config.yaml
arch: "vit"
model: "image classifier"
dataset: "pictures of board games with random positions, seen at a slant"
train_examples: 97500
image_size: 24
crop_scale_min: 1
horizontal_flip: true
translate: 0.06
targets: ["more pieces"]
num_classes: 3
norm: "layernorm"
norm_position: "pre"
activation: "gelu"
mlp_ratio: 4
head_dim: 16
fused_qkv: true
bias: "qkv"
qk_norm: true
parallel_block: false
inner_norm: false
patch_size: [4, 4]
conv_stem: true
layers: 12
width: 128
positions: "conv"
pooling: "mean"
label_smoothing: 0.2
loss: "binary_cross_entropy"
init: "torch_default"
residual_init: "none"
optimizer: "adamw"
lr: 0.0032
beta1: 0.9
beta2: 0.999
eps: 1e-08
grad_clip: 1.0
steps: 10100
batch_size: 64
epochs: 6.6
lr_schedule: "cosine_restarts"
final_lr_fraction: 0
warmup_steps: 500
weight_decay: 0.1
Rows from block 7, named by matrix and row number. Rows with one number belong to one neuron. Each number is 200 + 30 x the weight over its row's rms, rounded and kept within 0 to 999. All counts start at 0. After the name is the row's rms in percent of the matrix's.
# fc1: MLP up (model.blocks.7.mlp.fc1.weight, 512x128), inputs 43-85
# fc2: MLP down (model.blocks.7.mlp.fc2.weight, 128x512, transposed), outputs 43-85
fc1.108,084,188,202,159,200,220,266,195,170,218,187,220,207,195,151,186,202,225,177,197,221,187,275,165,216,135,207,191,164,194,188,210,144,253,202,178,237,153,175,189,242,205,207,176
fc1.109,104,179,208,195,189,221,252,178,148,200,193,209,226,188,140,183,212,242,195,187,231,180,259,181,240,115,211,190,134,196,196,231,129,255,214,192,256,173,171,212,233,191,209,165
fc1.110,181,198,152,108,266,191,221,207,206,201,196,196,192,187,153,206,216,182,180,238,181,208,185,187,283,157,226,196,218,183,189,199,163,179,188,187,200,210,221,179,277,207,155,179
fc1.111,051,198,190,193,231,157,201,198,138,198,233,189,263,170,225,195,181,234,224,241,201,189,185,177,193,189,220,180,163,272,225,220,164,197,213,170,226,216,220,221,169,208,203,208
fc1.112,118,207,195,156,207,166,265,193,130,185,211,228,238,212,224,232,192,257,216,245,245,207,215,164,200,199,235,180,157,246,206,196,139,236,203,138,236,197,196,190,198,225,181,171
fc1.113,095,183,197,173,196,225,262,188,187,214,191,207,210,192,137,195,188,230,197,212,241,208,280,161,205,123,212,190,149,183,210,214,136,228,214,188,249,163,180,210,264,208,218,164
fc1.114,046,194,231,192,231,264,202,193,205,192,222,201,204,219,155,169,184,257,202,189,270,234,173,163,200,200,198,194,200,185,179,212,163,202,200,174,161,202,159,217,271,215,200,189
fc1.115,196,188,192,111,249,237,238,210,194,193,216,193,207,183,147,205,202,204,177,252,205,213,199,153,263,145,215,206,204,192,183,213,172,184,198,173,196,189,209,182,284,219,172,165
fc1.116,023,191,174,146,199,145,136,231,192,169,198,210,261,207,167,214,166,159,160,194,225,206,225,204,207,242,236,226,127,183,205,193,257,218,219,179,212,212,188,162,253,169,213,192
fc1.117,194,202,172,182,214,171,218,184,160,214,190,217,225,208,175,179,209,203,234,219,202,181,237,185,239,143,246,193,137,197,185,242,118,233,244,182,249,193,204,212,196,212,186,202
fc1.118,097,200,238,155,207,242,241,191,173,209,186,241,192,213,157,182,194,231,172,221,238,186,234,175,208,150,200,173,193,200,191,204,126,215,198,181,228,151,176,205,247,203,205,167
fc1.119,099,198,230,200,215,238,207,191,190,237,215,236,213,214,175,171,198,217,181,221,255,215,212,165,205,170,194,187,197,201,205,197,168,220,232,177,221,179,192,195,269,211,196,190
fc1.120,341,241,100,158,226,192,158,180,205,214,194,176,219,174,191,205,224,204,191,190,167,176,181,203,258,204,225,170,236,206,189,195,189,196,197,186,180,239,189,203,229,170,158,225
fc1.121,024,170,219,179,231,177,235,220,194,194,189,183,175,159,142,219,173,182,174,167,184,162,153,171,220,180,208,165,156,218,192,195,242,172,205,238,185,156,182,156,233,207,160,225
fc1.122,163,206,162,99,261,198,231,213,203,196,194,198,204,195,152,217,212,197,190,243,184,197,192,181,276,150,225,202,209,179,201,202,156,188,192,187,196,202,215,183,287,204,163,177
fc1.123,045,190,225,183,208,149,202,174,140,178,228,178,212,212,205,180,200,258,228,240,169,191,187,180,192,216,209,224,150,263,231,219,195,231,182,173,217,216,203,209,212,212,167,200
fc1.124,131,223,172,131,233,169,261,168,203,202,207,208,230,211,182,228,179,222,234,228,219,212,200,165,213,184,265,180,157,234,207,199,145,201,193,168,213,152,179,208,238,228,162,171
fc1.125,034,181,184,243,213,191,207,195,164,190,202,166,226,158,200,171,233,275,218,190,182,208,159,198,239,168,245,209,185,197,244,178,175,175,217,210,173,221,190,216,203,197,186,228
fc1.126,074,207,197,142,192,226,227,167,184,198,189,216,200,198,161,204,187,214,182,226,236,219,218,133,232,165,186,198,208,181,201,201,139,213,195,164,199,145,177,190,238,209,188,154
fc1.127,119,162,205,182,196,209,263,206,190,207,228,206,183,189,133,203,176,234,183,226,214,196,287,155,244,121,206,212,181,189,207,202,163,220,208,157,210,181,214,192,256,203,222,173
fc1.128,088,209,236,154,208,247,243,193,202,209,192,228,184,199,165,197,187,229,178,212,257,216,214,148,190,166,198,183,208,211,202,200,150,226,190,185,221,165,159,192,220,203,186,157
fc1.129,076,190,230,212,214,259,196,217,158,236,197,234,217,207,141,188,217,217,181,214,253,205,219,165,209,173,173,216,222,193,190,214,166,212,215,206,192,184,184,169,265,200,204,209
fc1.130,150,189,216,226,188,214,273,178,159,207,186,233,240,211,152,194,172,255,207,195,260,204,238,196,188,149,210,216,127,217,238,216,153,229,231,213,284,175,182,222,220,186,225,158
fc1.131,078,222,178,194,217,154,226,198,127,183,234,204,216,186,239,211,192,245,232,244,186,199,186,196,217,202,246,202,159,272,207,230,149,204,229,161,227,210,213,187,174,211,169,215
fc1.132,114,191,187,167,199,219,263,180,134,206,179,222,218,206,149,204,166,235,206,209,245,205,240,179,217,138,234,191,147,211,218,220,144,239,228,202,272,166,185,212,263,207,213,154
fc1.133,088,208,197,209,200,151,238,203,136,175,238,201,233,192,226,237,187,245,247,231,203,194,193,196,195,219,249,188,160,266,213,224,163,212,208,161,237,233,200,184,181,219,190,214
fc1.134,142,202,162,126,217,213,227,176,214,208,155,217,214,211,166,258,172,212,215,212,206,209,210,182,239,155,242,176,177,195,181,195,110,205,205,189,238,169,186,155,263,192,205,174
fc1.135,025,201,166,245,207,220,173,234,200,182,240,159,209,157,160,225,229,239,185,179,255,241,230,210,187,209,197,204,259,233,215,193,233,152,180,231,239,176,195,167,175,214,169,244
fc1.136,029,183,213,219,219,130,182,245,199,160,220,161,243,191,250,165,191,261,192,210,181,226,222,189,225,225,210,200,176,265,157,200,209,174,176,176,208,235,181,215,154,211,188,208
fc1.137,105,243,185,174,225,186,253,167,129,186,235,235,220,194,217,223,187,247,232,234,246,208,213,161,197,181,236,182,188,248,215,210,138,225,187,174,217,182,190,196,199,227,161,166
fc1.138,113,194,183,168,187,238,278,176,187,205,168,230,212,229,139,212,175,219,198,200,243,193,252,177,223,133,220,198,143,193,190,214,123,220,209,190,260,158,174,197,261,205,221,149
fc1.139,029,178,180,174,243,222,164,178,183,214,201,240,249,185,218,192,160,197,192,239,168,162,206,230,205,210,184,197,178,230,219,216,229,211,243,198,175,237,203,172,220,206,172,230
fc1.140,125,185,202,218,180,232,261,160,154,187,193,252,229,203,161,232,174,271,202,179,257,212,245,191,203,143,226,193,156,215,208,229,120,259,182,188,263,178,162,172,198,191,226,161
fc1.141,025,227,201,244,247,232,195,200,194,243,175,183,180,155,167,216,180,229,236,180,242,173,231,184,201,207,164,196,210,188,218,250,247,193,256,229,187,178,240,184,191,178,193,187
fc2.108,110,133,194,199,238,150,214,239,189,209,245,203,203,196,216,201,226,189,229,233,170,200,215,207,261,235,206,200,210,219,196,183,236,153,227,193,183,236,259,185,166,237,162,210
fc2.109,088,121,226,178,264,139,232,234,190,214,241,203,196,202,219,206,226,182,210,239,166,210,229,210,271,220,203,187,208,211,183,173,221,168,205,191,161,248,254,176,168,239,162,207
fc2.110,266,184,194,288,145,154,184,189,202,191,191,192,200,202,232,202,197,201,215,125,194,181,224,251,162,224,179,196,194,187,219,211,250,227,185,229,212,216,197,199,117,153,233,211
fc2.111,042,171,217,189,193,242,176,213,227,187,172,210,163,200,211,219,208,177,155,183,187,194,191,227,260,214,156,191,218,187,203,187,222,133,195,215,170,184,148,175,222,146,224,222
fc2.112,113,186,178,202,252,210,160,247,235,196,165,185,187,208,180,206,214,172,185,168,149,168,164,226,226,198,180,217,193,167,185,192,237,122,188,222,172,229,197,191,224,182,204,247
fc2.113,123,129,211,195,258,154,199,228,182,205,236,195,210,197,228,193,213,184,221,230,161,197,207,222,254,235,201,190,204,215,198,189,235,157,217,207,167,253,247,193,165,251,155,222
fc2.114,029,178,122,186,195,152,231,210,171,202,219,183,205,210,234,207,218,218,228,210,192,146,192,190,227,258,228,233,191,230,183,235,192,174,214,212,208,186,224,190,162,237,158,177
fc2.115,271,175,173,268,170,147,185,198,205,191,170,197,200,202,229,187,193,190,228,119,193,185,231,251,185,213,193,202,210,195,224,198,230,233,189,242,231,214,215,221,132,160,224,213
fc2.116,032,182,252,208,228,261,209,183,206,193,184,231,179,209,183,186,207,155,185,186,231,215,213,220,263,210,186,187,201,192,223,160,172,148,190,230,171,159,133,223,238,183,175,191
fc2.117,106,97,259,194,198,223,243,270,211,230,208,214,202,215,215,212,201,205,175,187,211,229,249,202,294,197,189,208,199,197,187,179,214,257,192,181,188,211,212,123,191,188,220,198
fc2.118,089,190,150,212,242,141,224,221,179,208,221,172,217,198,215,179,240,185,212,208,168,156,203,222,229,223,237,215,190,198,207,214,230,176,234,198,213,235,263,192,175,218,177,208
fc2.119,092,195,129,222,229,132,206,220,192,191,206,186,214,193,216,199,210,211,244,187,180,169,215,218,247,211,219,206,189,179,199,255,218,217,191,199,224,220,261,188,164,196,167,212
fc2.120,259,256,256,240,147,167,234,165,183,178,209,200,196,219,262,218,196,209,205,193,210,198,158,214,94,255,190,178,143,194,224,205,227,196,188,182,212,187,163,189,154,204,187,189
fc2.121,018,171,228,141,221,194,174,211,150,217,157,217,191,256,200,161,167,186,185,228,200,247,142,185,152,180,194,217,256,156,179,164,157,165,218,181,192,213,177,224,168,191,200,221
fc2.122,247,176,188,287,152,155,188,192,200,196,187,193,200,200,236,202,197,205,215,125,197,183,230,249,162,222,182,197,193,189,223,209,248,235,188,227,218,215,209,205,120,158,231,208
fc2.123,067,193,173,208,215,249,178,235,241,197,119,212,186,192,185,214,198,168,147,187,206,239,180,225,229,197,164,203,205,174,149,188,201,166,173,228,174,202,178,194,224,169,239,219
fc2.124,093,165,205,208,183,241,147,226,206,190,175,198,194,192,216,182,161,207,172,186,195,208,173,201,218,241,150,206,239,195,178,201,256,108,163,207,165,238,193,181,191,186,200,207
fc2.125,033,161,229,210,191,245,204,195,226,193,137,197,179,224,216,235,201,185,151,196,233,200,178,217,253,205,197,161,181,167,167,202,200,202,204,206,222,175,131,210,211,172,202,175
fc2.126,063,190,162,226,200,154,204,218,199,211,199,203,203,196,217,209,195,201,227,183,167,166,172,222,257,221,200,226,194,194,193,217,234,161,206,211,208,220,221,208,170,212,175,218
fc2.127,167,102,184,197,242,126,197,244,199,210,208,198,207,190,208,205,208,193,253,213,176,205,256,233,273,189,198,200,206,215,210,202,209,212,207,226,193,232,269,196,157,235,188,223
fc2.128,066,189,163,237,232,148,205,238,190,209,195,192,217,188,211,215,226,194,220,191,173,173,156,214,227,225,218,238,191,202,217,211,246,128,220,213,228,224,254,226,182,215,184,221
fc2.129,109,186,164,214,229,109,230,202,199,193,211,181,200,207,230,205,209,197,272,210,167,148,232,223,244,212,229,194,177,206,214,208,209,193,213,212,218,211,246,224,151,213,171,204
fc2.130,174,159,213,161,255,131,233,210,187,200,215,187,232,179,220,188,229,181,214,246,159,193,206,226,262,221,217,178,195,219,177,222,219,181,216,207,185,265,231,192,187,256,168,222
fc2.131,094,179,220,192,224,248,170,219,236,199,166,196,182,199,182,209,202,168,161,160,181,202,166,228,215,195,158,210,204,162,185,168,254,113,184,219,177,207,180,201,235,171,221,230
fc2.132,134,140,215,190,252,140,224,225,191,195,235,193,213,197,224,206,218,200,216,243,167,207,219,216,249,236,195,189,198,215,195,225,236,172,206,200,158,256,247,179,168,252,161,207
fc2.133,103,182,220,190,218,245,176,229,227,203,147,195,189,201,184,205,190,168,154,159,172,214,165,220,219,197,165,210,202,159,195,174,252,126,179,234,181,196,182,197,225,157,204,217
fc2.134,102,182,223,228,214,205,193,184,158,184,246,191,218,209,234,181,189,214,195,215,184,211,194,201,169,235,163,193,212,231,229,192,249,147,200,217,196,223,224,221,140,216,190,207
fc2.135,023,229,144,204,210,203,198,163,211,175,244,197,192,179,231,163,197,224,239,183,171,131,216,179,187,207,225,219,234,205,189,264,220,230,185,211,162,213,223,173,162,179,229,174
fc2.136,027,169,241,198,200,262,160,202,241,196,163,183,160,195,174,231,177,191,181,197,172,215,195,199,274,226,199,187,220,177,194,172,218,174,194,225,211,187,151,188,214,145,197,187
fc2.137,090,194,173,219,256,207,157,239,212,202,158,182,191,223,178,208,208,171,190,174,132,174,173,234,230,177,192,202,197,176,190,198,227,129,201,218,182,226,206,188,217,158,199,244
fc2.138,120,148,211,198,264,143,203,217,182,197,246,187,228,193,223,192,227,201,215,238,154,205,199,212,227,241,198,200,198,216,199,193,235,128,212,200,172,251,265,197,164,227,161,223
fc2.139,028,175,284,194,166,243,217,153,234,194,187,223,174,207,227,196,223,200,191,221,244,199,211,172,279,184,201,179,199,220,195,158,202,176,157,224,199,177,153,208,204,154,174,180
fc2.140,093,155,220,201,252,140,231,231,189,205,242,181,209,190,220,174,247,185,214,237,169,167,200,212,248,235,227,188,183,202,196,218,234,147,217,196,162,245,257,181,170,233,159,210
fc2.141,027,170,250,205,197,207,229,158,233,220,157,224,159,207,238,227,231,218,201,224,226,210,246,213,253,185,208,186,187,199,171,147,203,232,202,202,206,213,177,202,191,188,161,172